A small image classifier, trained from scratch.
Model: norm rmsnorm, patch size [2, 2], depths [2, 4, 2], widths [96, 192, 384].
Data: trained on gratings and oriented noise at many angles and scales, 98750 training examples.
Rows from block 4 of a small image classifier, named by matrix and row number. Rows with one number belong to one neuron. Each number is 128 + 24 x the weight over its row's rms, rounded and kept within 0 to 255. All counts start at 0. Numbers have three digits each.
After each neuron's rows are labels from the 100 images, of 14976, where the neuron reaches its largest size: "responds to" is what is common among them. Only what is clearly more common there than usual is listed. The data: gratings and oriented noise at many angles and scales. In brackets: how many of the 100.
# gate: MLP gate (model.blocks.4.mlp.gate.weight, 576x192), inputs 0-95
# fc1: MLP up (model.blocks.4.mlp.fc1.weight, 576x192), inputs 0-95
# fc2: MLP down (model.blocks.4.mlp.fc2.weight, 192x576, transposed), outputs 0-95

gate.439:128128084111145131169149124155149142126170124107146112125122186146105171096114155125139143123167132156097119128151153107114143125141132101133148132138115070101128141128150122083084102141137095128113114117138134152115167132134119109171147156121089092156140153098119106136135125157148122097
fc1.439:149123174156103109080158145121136110170139167100105187090160149112112150105185130118125173124108163129166111123184115126077150106127149150131060108143128105123105128133143146140136127153105102116106116167144114131109103158134147103090130131120170130132150072112123108143135112140118133115
fc2.439:091091089164108118124129120129151123138140093134175141128137185105120152141157112115199132081152164131118105132113152128086145131122084129153128151155149109131111113108135092135137115155129064120097136149113134130114158129101117130118152131130111138161095126071114104120136120141113121146
responds to: square grating (55); medium (47); stripes at 0 degrees (44)

gate.281:128109162108097119110147097112127102140126142135166104128129132100127197118150103124163105089113169148109124150118124095138109136129145113093080114097116146136165145080122142153071155110124108117133092096174172127108133136153152149174122099146143134112162136131137119102125069141164125151
fc1.281:117121163121154159107130150104101118129119104142082167089157129107132125095171112142118135191118144169151110162141126171128157122085140133118195104147149150143108129139093112127171149173140117103069121128106147126123125083158099067141138101113160122102132162143161156163111116098093121142
fc2.281:121138154178144129116139149111090127156164097094112155161115126170159117085130136111080180187101152151140104135134131158128096131109118122147154152146100111133077154130131147103166117166118130094118142112135095120111131146145138165132117160120091132099123167093125118144145178111094106116
responds to: stripes at 0 degrees (62); fine (49); stripes at 165 degrees (30)

gate.3:145116141127123186141148121155107127165142103106157105167123134132115157126131142121150152139160137070134147085093136123146151103163154172112153138166128125124137138141149122105146145121150107096126104075127138139132149138120142111099119127151110151129142099154145129106128111122087120082
fc1.3:147141154153102087129083089137131081161150166081129147103149137149134115099145106112168134114123099120117126141158126152128132117125137099162131149113174141140146146159096132119120108150160125152114115137131133111144130136145100168119137110098133118133091170129129110099095155098116093142
fc2.3:126129110132088121147136127141162128094146170113102136075128095116129128121096153133125194125071102149094112137069159128155120103088104159095081126128107126139137141134140141123109113130124118106142099135163106122142177149148111152123152097105126121137115140115113111216089115112116100111
responds to: very fine (94); square grating (52); stripes at 60 degrees (28)

gate.137:146125167100089150132137122113113124116099121118154130121117146167117083144099109124115118148144108106116163156148175113173144122143185112144104154136148146134149123093142179097147175147149121104151132137104093108168107117120109113149134130132125126150127132135142110147098129190133114147
fc1.137:143111135163104105100138139159152118157153116156125132107143091105096120110140151145097177163139133157105113137109126100103130157176100143149147127092140106152138174148190162151123113119132118139149149143144108107150105135109075127138115140121135157122101104083097141160178113102116095138
fc2.137:166109138100115112131155091112089114162116140109154146135112148152141137133127103086088092146146143123150159150115122140149150145151150112106125157110107119106129122147125147083105157135130133101108108141123068134107121141113088155137143154108128129132183119100083131114132153089121132113
responds to: dashes (61); very fine (58); stripes at 135 degrees (26)

gate.5:091110122150144096111107109085126141100121128143124147160206102160141115120116151108155138119143119172126159154095106142137159090149143157119179105135140144139132141162141153096138121087154141160125100133141125089144147129136120105128108092146102152060120105179168111135140134147157108124
fc1.5:139152119147109101160138121113082136147136133143146115118120110109104118108110140125134100088115138141130132107126120156092168170119088120164107087108122122136130114098164120117096152115162130086076122126169096151140161103160128133103112149106137117141124123113143133119120136148156134136
fc2.5:179123114113178148091104136112161174133136125083104145124125116127069122161134136126146113131149091116106130116088129145132131110172165133136114077138157116127155170097166147132129120146093154109118102113118149099128110142078132122126140138108108127135148163158113135148117122101145109132
responds to: square grating (51); very fine (48); stripes at 90 degrees (40)

gate.250:109134116104098129136151154120142122110121134111129084165150151143121125158192098132147145105089123106098134129097103129109118104111120157084126187161156118150122120090122147138136118066129138098166121126128127144154120128118145079120185117128123176147107118104128109093114137183150133134
fc1.250:104107101125106103155162070113094126094103108177142090101152136127149102101152120130146136144148094136124117163148115177155130121117176149115137122124120150087147110105108127130112113177152137095133092110146073169158111129139125131132090083102122140122170151105120107114126115179126132155
fc2.250:099145135129155118112114135141109119171146101102149054103126134172169136150113144149131156116149200133132105132117108099150106133164144126119169137126075122127130105152089139134106159153142120112146125161122129135109119148149147137164108118141139156150112109141141084111145147103083151158
responds to: coloured (93); square grating (46); stripes at 15 degrees (37)

gate.287:136137116071117143118138126133070139156105126140120129125164112095145145133132098121145169114151123164137122126110130112131141145128125118174115118135141142165116132135108115097154140146151126138138187153090095113133116186142138122094116131140149174120152113053109154150090150148131110130
fc1.287:146109128107168126134110140110110105156103111165132133138143123151120154120130102144136144138091096120138111070161131150112135163109128134154113118116157159150103176106138139122167086123102073125115128128184097113131138126116144113126116118122116103113135135140175088100134117067138106111
fc2.287:106134162195121161130124118150143149122113128106177134137102153143124112120143148146103143135108097189117170126127129131135130115115189138137168147149174166109125181128127147156119110149124084129147113128166124125098132104104132087125131109141163124148158121140149145096142143064172097144
responds to: stripes at 0 degrees (59); square grating (44)

gate.17:133113146119161120111077124117123212124097152093107137118133117114154116124137149088113107191151131163142105112063115112166095122107116140107084152112104148080153098095156135167148136150140152142129146117115143118183108101142105156124150138139088135174118146111087163135152165106112112136
fc1.17:120113116094132136151168167116126121099117148108122108147107143161149145149131130153118113135120146114134128163178155131133155146132141150147148104123115100143140222130155127103117085132148155150164138118159109172135149144149116180110120155139109154095177141123140132098119136146108139122
fc2.17:146139173118106135059141125113162134151152117106162119113124205149135123147137124130128124143107152117126130119135151135153124099091124117104109123120124103111146064089113160116127131137127142119114125128125122085128129183168144096125123128129129127156131107126143185180156116114131076138
responds to: stripes at 150 degrees (92); medium (44); square grating (36)

gate.319:150153068124114144110113136117136110167111142102109116157130135120149087135123115123075151134159120127135123117129128151102176103118111133072097156098146056124200126125076122138145106071110141110134117147089149163100106134118137070151160135119116159126127149141098113147106129130122150086
fc1.319:100105109100143107149160102162097147127115101137163135089130104163152166150114152130130146128142096133118112081128157121158155160144141112163142093122104080109122140161108079113114101153144156127161167124135139079162116142148126094147130130150127131124133161108156140116151095141157155102
fc2.319:124106084126124117123093142127111125164121153127143142117130118157162123149116135114083155142124101127139166132114138125138114110095107152149136144144103053075107100145153090174120109122097108127142129126157108130135128144147129140115169124113126149135113144102132138095126093139129097099
responds to: dashes (41); very fine (41); stripes at 165 degrees (37)

gate.177:109125099125164089117136130105137156120122126117145150163142056082128129131135091102163137130128117115153155130179155088166082156177130086156121107114160130135129136121075105137112160096140161147140111176117082134135148138124141135142123143155129119121150112105173097079094125133101115148
fc1.177:143121125156095106139125121147154101132128169130113126157130120154103146097099076137115090162108121159139129085126081101099158136105117130138145127094118102091076171132112132108133115124133144143112122126170095129082109090112131162130121105118151148148118151096083152194117105117128102116
fc2.177:155193156148141139178155096146152087139138105138146143078129142114145131151126143118117111164132156115103139147140094092186086113160117139151141154122144059111134094154148134119121118146154158129108120127161120116126132161106144141137108114131119136058123071096172120106155143125129101135
responds to: stripes at 75 degrees (64); square grating (47); fine (43)

gate.331:164136155158118109178155125161098107150173159164124104099140169104129139160141157130099134131143153117127148148156140108136090175136131104111106147128133166112117130149122129115139127131102122107085126159138143139114119178109111112124127106135135135150169147133119115127095136101146102155
fc1.331:137124137137144139073108138115138102177126137117145100130131104149073097124114122107165104085141119135126144154133116121126090137138127142109133098149084097103127122127158076136136091099100151097147111087132099152129158115113135189071142137126111161169124197124134125065162107143088101135
fc2.331:109040108125123126095139117130143105128125135109147137126133085187165129139125103117070136113198164146110115137121108161120118158118129139164139167127124170124135104078106140124135101141128132114112116132133145126131122129139107162113126114127132133072131167114105094127135136146118191082
responds to: stripes at 60 degrees (69); medium (41); stripes at 75 degrees (25)

gate.222:109113145135112174136112109131145093135105138173109123079128151072119131096128105130137149120137116100099152125120131107176133093115108121131093123148145166160102163092146188132159155107116129122111085064095121142134087129109146100163148128132138082145117156132125115100166129172111094128
fc1.222:128140153132151152180089141164113114163124128114135127119108147108158114102101142113149129135136136172083132123143131109146118085108146171114146161109154116143112130100140108113106091121131151095107109100139109123147111083124091148119121111116078096117093133132140147171094132103105104100
fc2.222:073153117130119098137113109121105106148155145152134116116113129094140115110134139103112146139112137127139141121163148126141134114095131096090142136134093090154098106151126153103142155092149144141146140150138140113137090128122159081131136125151132123110172161150158085133157147121138140099
responds to: coloured (96); stripes at 30 degrees (67); very fine (66)

gate.275:156152152115100114127090148175106113109087148082145146122114133110104141123147138095116164110121136100117175093120119130093134152113120131162123138071170070105063131103117108079125145122130123124120172159108111155125123124135175140126128105125137117101131108136157148121143136136137129141
fc1.275:175128183095096145121123173159161107174157088118133103140126143163125124146128120152149100137119151105084108114144111114123127107100139169127132126123107118114160125106118169135099144171166081097095137114078134118128102146169132131119086138175197135091128099114157110119149142103114173129
fc2.275:129145108134107139144139136124130118115137129102153160127123186117107129138114125153148161141125110123115119130126113120153128127156130144132128125125146107111116060162103159122149120146159126124111126132115113129125137097127135134165128114135127131167146158110151147149087123119117076120
responds to: stripes at 60 degrees (56); very fine (46)

gate.488:102121101067098113135161097146121106147143130076153119102158124117095126125159101142152092137117113128154129147106147141151118133146125144164123121098108116126101129171109104114136154107105146120135117078144162116172100129103121128105127161127149122149141127129117109089120122156128138133
fc1.488:164113154161142140142148105134107142138190151143097164104110148127145165100131152145114151117115135108129137141139115121112134111120119123105116098134169156157119151087139138153172156119108144139140159097126151178090173106091138150181139159128127123089081116151102145112117075133114176150
fc2.488:135141132139110124117171138149160124073115120137130160116178135139116119154088129147143078094116117087111139135084151107152114112125097154092133112114082134179127139084141101123130145125082141138140112149098138113144121108143130124111129123123092118136122136090079108086124137126152109122
responds to: stripes at 0 degrees (89); very fine (68); square grating (40)

gate.34:125132119122125154149155114089122135131130151122147109124128136162114076086128141158155120119085154151153128138121172110160124112127060157131148188117147153166112130083126148136106158134149135127104146122177113113173156111124105131112112151111138090083167140107104095132165077157120117125
fc1.34:143136132107109181146132094134116114103099151120133151132130176153092114072164140163150167075091136141122087142098129120157126146156078124074139165114113163148138131105162137112108119147119129138161133123137150093158134105150122076108131157127127095110155164140128094127154097101110099113
fc2.34:131129174154145152109132144123115130154120122118094131100151166136115123132128118155104136127148152126131084115143095061125133086081146108088114147131128123138118121102109155099134093089179119120136123139128057103120137097086129098134132144146144131118102146134139138169120109087136151120
responds to: stripes at 0 degrees (49); fine (45); stripes at 30 degrees (25)

gate.261:163141135148151109126130113070143143133116106096124136149114096138155121080160112101134131133146118150121092086119101106133121123177123056159121126152122117153193121108107122133065114086109172118124186109151164139106126115093137128138110157117093158138097123134144101159139079136123149117
fc1.261:105154118169124085110142131146194101124121170126123137117135160131151151106164153126110129096111118089075171118140160152101073151123151169102125117127126083130131125130134119072133113140099128139148084164135112120142123139126121116098160099119153164083154168116123116134124160157150125128
fc2.261:144132155133090144132097146170152137129144130155148133155181084123129125145098142095121137147122133125112134130090128156131111102178166108114115101107084182159091128142102124095131091099124174138138129092122135117116116116154177140152129144205100130138100115134115122122167120080130142119
responds to: fine (62); stripes at 15 degrees (54); square grating (51)

gate.552:115122148086102086111134084095110141130135152086149135114152126145166153139149110108158135131145164147143153170134164123149145140126162133150124202141122083104139108126103124134120186123124158141142081147149102188148130118118131076110131112098115127187113110140142152119138152139145177091
fc1.552:099093150150103147125139118131145152113112161132097160105116133162150127118116137104146112093111121115116169129068073121104123138159139088097113116149132145126158141146166152073126130121050123098149095104139112149154059128118131118093102140109118108133120173140124102130145106083145145166
fc2.552:103078118143061059134121094116140150110098113139124134117102107122183113120148128085142135110128095136130134094085141160179152144162102111116099157103093153124125106090172105130078137154093121163133110119163123113143098157129093119133100138131122162162159123129122109132148138098155140150
responds to: stripes at 0 degrees (78); square grating (52); very fine (51)

gate.110:120157115151108133219179105149094101134097128120141126099078112138128127160130139134093163106076107126117158128129112124142115154123153148124109150118162116132104140124125119161125146110141109105166132113132132081118167173114126146083122090155119096160137143134139161112125136144137097094
fc1.110:099125154132157112112142124154130173072070105104092172158115097115120130123148167147120145121144127139135153100095112206160150179147096151112133094146149090118150151145168131107149132136150102123107132130135079116119116119143164136108135141124144115112112149109127142139148150141141140155
fc2.110:084098119158100138118100136101148158139099150142214107128124142158102139108157117144145130074145098125151069157144130121118145153139145101129111150117157124135134106144107120115149171140109113154106121118134099159154124119090115147116131142163108134148118176130162106113143143110122095111
responds to: fine (56); stripes at 90 degrees (45); square grating (45)

gate.129:119118118133118162143096149104119151155124143136117113094107106136094114168145108109171159135106097096124154145138136121158146151063143123110142158145160091115123173178115142144120135116100146151131091098146125138141116118134130106144115123111129136132140121123121113124125138084125155100
fc1.129:155125127107128111151161135090118155152113146136145152132157114089199150132077103112124142099169112115169108114114108128092132176115087117121107117124149151145146153099114174101141094156117133084110105104114166143120123124144131135118098137158130152106120132112148136121105171153140114120
fc2.129:111106116133121106129149085138101155145130141148110162129124094177085126137108127103148143134100141148107110137130140093137121078108087117146105142126126100141120154123098108104141142106128130139136128122160125099118155149152126168099167121120135137117113104128118129160128108121134115233
responds to: very fine (65); dashes (39); stripes at 30 degrees (29)

gate.420:117179117144151139072101154142125141137098141145097141134148099150142113132119126097142124101156146098151143120128158128134114146092138103095107133143164165152126152113135136128117102097133116172088116111125099131106109097145139145099143080164142133149115151083114114092126112139172117148
fc1.420:109098122131093178081109162097119090077101150124140162137160100107087112132156143142105124147108130120102100149129090140142156121158135131131133157120165106093099134092077142114133142159130100156128150109139104114097112121140142133139116120134081115146134142121191115138132153124115139117
fc2.420:109105143096139142123144126101142189173104077091149148150129170121101123160105111110130099154121123125122119163136119146128130136123172111122132153125120140109088140154142122114132109174082150155133159124137122159099131143161110095139119117128081096142156108165122142113116165176092121123
responds to: very fine (85); square grating (46); stripes at 30 degrees (40)

gate.432:120120111119141169110130151102105107120112145077166124080143109101131091085135095132071145129116122156070172138132166137135107137163121147144158125138135122096179090115096116157088121163134116112127126108135114118156131115135081122103139106127109148120123170125089100114140131099132146142
fc1.432:167084119121122118175094127125139127130144123146170102108168133102143102115117133158132151124093116144124125105095163123150101173125191118163119136159138179117151085128146083112102120138104123165105099160152120168144132119131113127137150173066144115121167174147123126086127121086164153146
fc2.432:132084128115134135107138128133108089137108142119155106114147109105138132056164102128126183106126115157125108139165130091121132124141141124160141104134113166173123124116101073125146114063143140162113110141111155136118138161163132100127133129155146105121140138138131114120136097138108072121
responds to: stripes at 135 degrees (74); square grating (53); very fine (53)

gate.441:141137147144130115156138156102143113135103131170136118099163124124147096142115109165144127118083149116121140160117163138082125134113115147114164105100149117075076156104146145164137104087120135084133153146137144146153179120108122155137144143118150073156198141138108136146119094104128146156
fc1.441:145130111150152179148150108132139161148106151128121168105090159140124132128107109058144100127130153120130102121142124081146122101120126090132115147143146081093122105065154140134188141108156119075149115175128125147127142116122147097139122130113137145150089119141145145131149165116111186147
fc2.441:118158138133151139104132107127107162135130124112117107109118086052095129148129127139153131147117138121127089128106128133149126161132136132093133163122137089109122101178166162131159134142106133145117122121131164121132102171175113136124130126113127116234124166128096117083142129129125109110
responds to: stripes at 30 degrees (46); square grating (37); stripes at 60 degrees (32)

gate.430:125131096132140121140082104131147093107136109163126112076105104133100148128130121151154107142099143166095163129152143152105119162153113117141135114191152135127137139155133161073108149174115138119138107151113134154142126142148099110167136101134110157105154137128107154076141105123098104090
fc1.430:075174131090146116134146115135164146098100155152132106090094128144155151041112122147141125141110084144154137118121148169157082131157122125138103121065123094128128135143151098113158117144140113106095153113128130114162130159145148119141087153099122157105159133136096127176078097117138125149
fc2.430:141107110119153162149145140167120107148144124129172112117125086112141153106145145115142094167148099126102130120089103117077115115151098120138138091148117171137108172130136119140122136146130096163129107137151161163115105130131098143122142172156113059139081160127114113117099118131151150137
responds to: stripes at 0 degrees (66); square grating (48); stripes at 15 degrees (25)

gate.44:122133097099097146125138130112078173158134129088129073107161076136157149073154132121088109123090140135169084101137108093093118084102132143146138092135157160108103178098139128105119084126170153121138122140173092129150149091147169119139133100134100131151089118151171110123108133143123143126
fc1.44:151160136147125155157100148126150162117136110116131110136138122132101111137158139109117139127138162106141083125128135147121149154174181146159085115130124130140117112109119129114085159129175149126111143154104157104116152154094150124055077153068126111087155134117143156135158168163110124127
fc2.44:161105099103144119120092124177122143140186112149112118170108125131140104134137143141113113122137144103106115115152142139141102148099141135164133147134147122100108121141115122139148136159155147126156118104129166147097102132108152139152139144131117082112124130150138159112128198169144149138
responds to: coloured (84); square grating (56); scale: fine (41); stripes at 90 degrees (29)

gate.148:114104120130125111148137132147108144211139127149112141127131121113100100106119092121144150150095102149100102097122112138119120128130110127132105166130133144127129142152129106165143103133127116096117145143101154124138072094149105111091120139083079113116133151163141111131118136142110096137
fc1.148:179116133126105108121118125147099111121115125117132143117167086104099131088126132120147159125155089134092117180166089110137161136135144139115120132108081092137146107111141105111143133120150134130119135154139077150094145130127101077105102144149103157141150152140129086163113128117138148133
fc2.148:170138100149121110131103121167157122131115134130126147127127124107122197121071120133161100102177146111089134118109098115105107118109107120121128098115086071134136094151158150153099132126127082131138128099143172128148106107160100116133132102155138170112086129136128112076156184160155138116
responds to: fine (53); stripes at 30 degrees (49); stripes at 15 degrees (38)

gate.162:108143117137131134150157110119117119136107158138127139146154097123128087099118097130107131140105144131139084094167145098160117132132147086096136099118152133176116123143135125134165116122149143120156113158166109134070189083114107123107132101102118127143098135082098148158167123120125062125
fc1.162:146123153140132156153149126129110139110132095083126130098129109148126149141130121113121132136108142109124156168119097131145138123133157131155155185097105069179113077093117128075129133159115145128080123154113142123116110145165152098145145136157114113098178123152137098113115121111135116103
fc2.162:119087161166140129107148140125112127134137130101179129151132098120136123120143108147111112133177146156121158120145125110146130119085137133135100148121166150092124148074130112132108128131158103158104118128110134123128170110109131144129120123108122118054110121115142118146141132092118155087
responds to: stripes at 60 degrees (65); very fine (45); stripes at 75 degrees (30)

gate.571:124108125111093097142101103137133152104116134130092108138147107148139139055157124106110110155087141078123136134119118176186125167105114119114153090163140137117135150106110132131130112099144126083103137139150147093131105120154108109124112082161129087088126180118141122135142109099140112113
fc1.571:091136085126144125146135122170108126153102109103105123178130126131139119144134120139154141156120135139118143111086136137128150130142148142095084143163088108101159172133152093127117108109130159039104180123132138126142104107135111119131101159171118087126112122140153136100151110157117136096
fc2.571:141130138139156121138089148150104087117142139157146131090119134168149094097115126126161141189123109140126114171122147137153132096126102155114118156135137126125110103111124137124148083067133116155116148143108147171132098125132120111104133161132128118166125136140154138132060087124140157112
responds to: fine (72); square grating (63); stripes at 0 degrees (42)

gate.28:119162156147121168094112137127119131132158106120118100125085139123137121112149171112094107120120137142137141084136129148134102147088166173134167118115096127138145122123124120141115135101153122080137107107081147139140153154085156158135136115106137132103158154158153151146124177130097114120
fc1.28:114110180160126106111111121144108122170123090153140127155113102124121107183075127090092150140140137122135124162137157107113114170146092147151110142127119135148152143117143132174110138141161095143148127158112125203102104127115129159126145107118119169127158126115100125129144150130125131140
fc2.28:163100095133111113123158111124141156090090094154121150134218093121124150107133055125116153136136104128132139110158120154128110149137180164091139154131106173114131156118106098132059151142100164072150160116183119090126157108128079143127167141120140115116091148122096128159119149128146111136
responds to: very fine (81); stripes at 75 degrees (44); stripes at 90 degrees (27)

gate.96:152129181115180117135149136101114125139096096125119131161121124139162185139133141112138111156105127125113134128105102121120110118131098163139139109122097100145120124146140116142104123164132112114111132163150102126120058171134111123161130122142157141115180145171091129146084142114116109146
fc1.96:157118129047121117177133129134114151118152169128156144145131110070121113130133112148129134116101136137131144085176102152132107088120125137130118096102148124151124121179121139166084129089140163137096163127101106150137096097131108108131135137146135140124109136176143146096165107180135131079
fc2.96:161114127120097148102095152141131140082132111174115128164116085086091111165146162158111114091102154138133126164090147154145178137095085140097104138127107109151145150124145140150118133133105106151144132126076156108105114152142087175133159110081117139124107136156142141104095140089135119131
responds to: stripes at 75 degrees (53); very fine (49); square grating (48)

gate.528:141165119139143135120101152118150080106089121104153130082130168131159092113118171089156168147111124140103129141148125130132137162127133140120127081130087137130105109084078113127121087138122096090103134139153145184146117142113149113134156105155134138163097127175151140154159125125115101153
fc1.528:136168106109122106125166115148138091116142107154156075134135128146125110145124148150072146129077133096173130134157156102130105119100146137158143157106089166103077142162121166080081104149163110151114132165150155158141140128130105133128101104155146104097112106133127148098143140107109143134
fc2.528:125166158173148148080108175130132154138129150101120113109114162071101098111129157133126165149111150148084105139100124158144179137108139156116096104143127104105129109086104151127124143123128062131099169097113097144156099176109160148127109159133144118160159112130157116127139103091168123104
responds to: very fine (65); stripes at 90 degrees (37); stripes at 75 degrees (30)

gate.550:139126115104150073091134144143132138137141107163131145107128133124099144121081134163119135184155133122106130097139111111095122147099117121137138140129127171087143160157141113109101130141157140076157113135136142168123130141109184165163110155119150161101138148146094108188125177135112077154
fc1.550:141112139109127148163122166096134139138082099154132109116098123144125149144143113144101140082130126090168175138146105106157094181131086101143134155132131145121110119154124119150098115151119109135115147155136128153120159117197145150142151075140150111123171140083099129121113141139156142148
fc2.550:152126136130124159096135139128117131073171130103137150117102088157093146127151140174101115148164095110106146091104093090156115153106151143148102091122143136121160152120136160126086172176136115119139114108156124143145153176113171150116092128143102132125171138146100102142113131105099081126
responds to: fine (63); stripes at 75 degrees (57); square grating (51)

gate.58:101168118124091141129143180095147104142093133101136132139132137137103123120107157100157149096128116141131132120162104091114076130096131118088132105164125145099143067091111133145126118128119126124119114158121126146152133144184102171141154136079101141147137172165093154109151160079127157166
fc1.58:118149119116115146137136166106130128133142110125154076108123119102065106125112168103197138151116136129139104108119093143110133147113142120124151127161116155097118092152117087153117152101123156145122118121122060133150073165158132150127141153115107128138132136145093093128110160116134165159
fc2.58:146124112134120126135120146125123088129132132141123137120137109144149130145117127122139124138111140134131076122130170122134106127097125093066143128133126115143138131093154126140115140130120118123143129114120152087135139229125091102135131135144113124155141094137141115137114153139130102075
responds to: stripes at 135 degrees (39)

gate.97:102131120096120149135118081082113086151170123095099167106151113160128157133145139109120087115143135107101123131129147104108106144121094064109097133116129118136116177110108122138139134135147096116135165155116121117132152120127144136138136116167094153133152123120139152111144182147127123115
fc1.97:092121147114161079160153153106126095148118136134101107103155098102150126122132118122138159141181160152122127088102141111118136137147135129149097104143115089138121130142139184135107091137142091127150115135146153125082091149112130155162132154094139147101149097155137137103081168134123125126
fc2.97:127159105099130087139126123121138122089125104096121106183107108105151115075143094103109118127117144127101066172057115159104147089136101107113112083114123111117132123115157134171159112093134111161109155139123133140115107130154140104113115112141122151135133132126134148150115153160145089099
responds to: stripes at 150 degrees (86); very fine (84); square grating (43)

gate.258:135107171115121139141102124143137106093152104101117141150108137143134136112127142101127123082146143140119101150126086104141107118127156112151118150104127155135134144128141110126140120121211170109153106115156097120116110106160116145124111132139113131133144138132089158133153115140091164122
fc1.258:154135093104127114070109141119111125108145124102140123164149117144126100122132094126133116101143111116146150146138178148101121158120104106094156117136121118090104137128130180122097113128088101119133140153115109167118125182110160129106089132145135113181119142136129131128117138111161100096
fc2.258:162133097135112127081125119130084147119118132138148143122131134121073128148148130124124121133129135133145098128130167176130123161114119130095134145132120117120135086106077146160096140111100078111126130143125127092130107192099127114125130130139134124065133122135125158145142146106118162103
responds to: dashes (48); very fine (43)

gate.83:105142142123154186132150112156115123103098095116131133148132098129129154085076122126154109162115130114149122114110089148132111133150158117115109120112089126145120120116129100125170138111179088137137145140110165116134110146144159087174144110104166187137091137121177157124146124088141118139
fc1.83:111117158140130162101137151111159099112104115090108102140128116142113100108139123127138137108122141142147109110136166115092159081117139117142177139137153138131129130093128123124142184149156139125135133144112082103081118101147151162118155140108063144072117129141161159164146146099146165134
fc2.83:136119083103191083126092131109098138096110162158114156125150144138102129116087116140135134142102161114147118115131101142118144092094066158123111090145128138115155105148114163117097105159096118121171105094148141137137100125124110149119097157135147132104098132155127084131132124100122138161
responds to: stripes at 150 degrees (73); fine (66); square grating (50)

gate.132:150108108125136137101092110133144148116127125133149159152128109115162168161141157138122119119140150164129109099127125165120158151157130155106129112140117084103103126163137111088125141132100134087103166118127126135121108139125150081092161132149133111143142109138142134110123101140119178163
fc1.132:169113145144149155133138103140112148157146123134121175150117177142122152119114121103130121131161136125149116131117121107086200154134093117122119075122131128131125164111106177049134146098127200130154136139131139132109124180115131117140112129145123101172134092130120108148130126139095105163
fc2.132:212135173102132110129119141099065127143148132094103143143100160117114121116140082163131156184090168139129114149138122116129159126127126086133100118118150125136126085119094118113119106181157133147121137126152111127115137107116128091132152117096149158092100103141119166170090127173118132119
responds to: stripes at 0 degrees (90); very fine (63)

gate.247:110148125155115126130136108135088147138118125138138138110095138109176147095134147171163128097153089126128124153113166140133159143099131115057126115122125122105150088115175088134117089190132087140132125121110135121150129106127133094123126152131120132148136150127149142142159158126162099131
fc1.247:104141168166164147129094111129102151130135135163149154157146130124138158122138122154105130094142089155137156145131116084148136133090143138119129106126154112146117105125154100107103125127124090087140097095153127124150134116099095080163172156142105124100116115115177154165118126146157105098
fc2.247:149033098120147124131132114131128076131120127138164123163131115149126129132116124152085118122121133126131118129137151160126127107176138148096153104130123137114117122149125130104121130143120129136134124112131120121128138224192141143101123114119128123141157069130114112138130124172127074125
responds to: stripes at 135 degrees (58); stripes at 165 degrees (25)

gate.120:076155122134149125092134153163113151123134140083112120138112134103124118087150161140095112141131123127096120181114086097134087117133107087097121130145157159158136132112141081166165109130127140167140114130131141167103162128082152124126088125080116104104172166106145133135124119096141143114
fc1.120:116100126138102099134139105100155108138139117172124128162153125104099141113104083152144155123114121148129137140114140122114115099138164134116120123122106138145162159073106172083139151138122110120136123113133090119121141089116119102149102131117104110137110135157093156097140154181111157132
fc2.120:113138128093162165110121140095131136139185076123136104092160173135138122121125101129106083128103111134172113154156092097136140156177133111094178120106169146128160155110120142106106161129086133160148129150147123153140153088131119112134121137116155125127152135128145126117091119169137109124
responds to: stripes at 30 degrees (57); square grating (53); stripes at 45 degrees (35)

gate.190:141139149103120173131120138126090109142148102149150129154074100111094154113115136148139145120118115143139136119150128116167118132124102134121126103147204087139115132127121100098141180139166106182163124122166119113102123068123152088147140129092119127124158151116100133165109174147108123151
fc1.190:131148149131154122115114127120124151113132092102100101088157127096142107113118099110157112127160154096123120162099095136154154162135144154171125158148086123089088087110135154113163127123176143124158105136128105129125137163139127111117126117126133123147150127155164136113120105113138116094
fc2.190:102124127147127143123111091144146140143146156128126151125127163109151085147116103144129133153133174100139111107154126112120161103112137139136177070127127120102194102121121113135114111128138152182074162133116112143096106116094116128109166108122071116149068092156171131169102073162104160099
responds to: very fine (64); square grating (55); stripes at 75 degrees (36)

gate.214:133132142144078137120170089155148141134119174135166132166164108147103114099126129099115150155136123108158149150133132110141137155145092138088169128145109139107141141101136149100119119085127143100113147152141169106128137111122131150120089154099109148140110099159132146119126093164077138134
fc1.214:084124117120105168117138104104109149164124126104146071103132169111111063108122158109170133151133135109124130128071153116135128151137138144107125148098156122099122102104122141124100146154129123126161105147150108162150149121112151152097134122097135111132118110131147149159125131126150137174
fc2.214:168123153141141122076140106078133116114114147120088093139148149112127119087079122145141120142112178134105080125090113144123109141128121154148157158118137130157155138132110163133116127139071071141148138117087139164090120154125115136097169126133145188099106162096111130137193143136109099180
responds to: coloured (91); very fine (51); stripes at 120 degrees (28); angle: stripes at 150 degrees (28)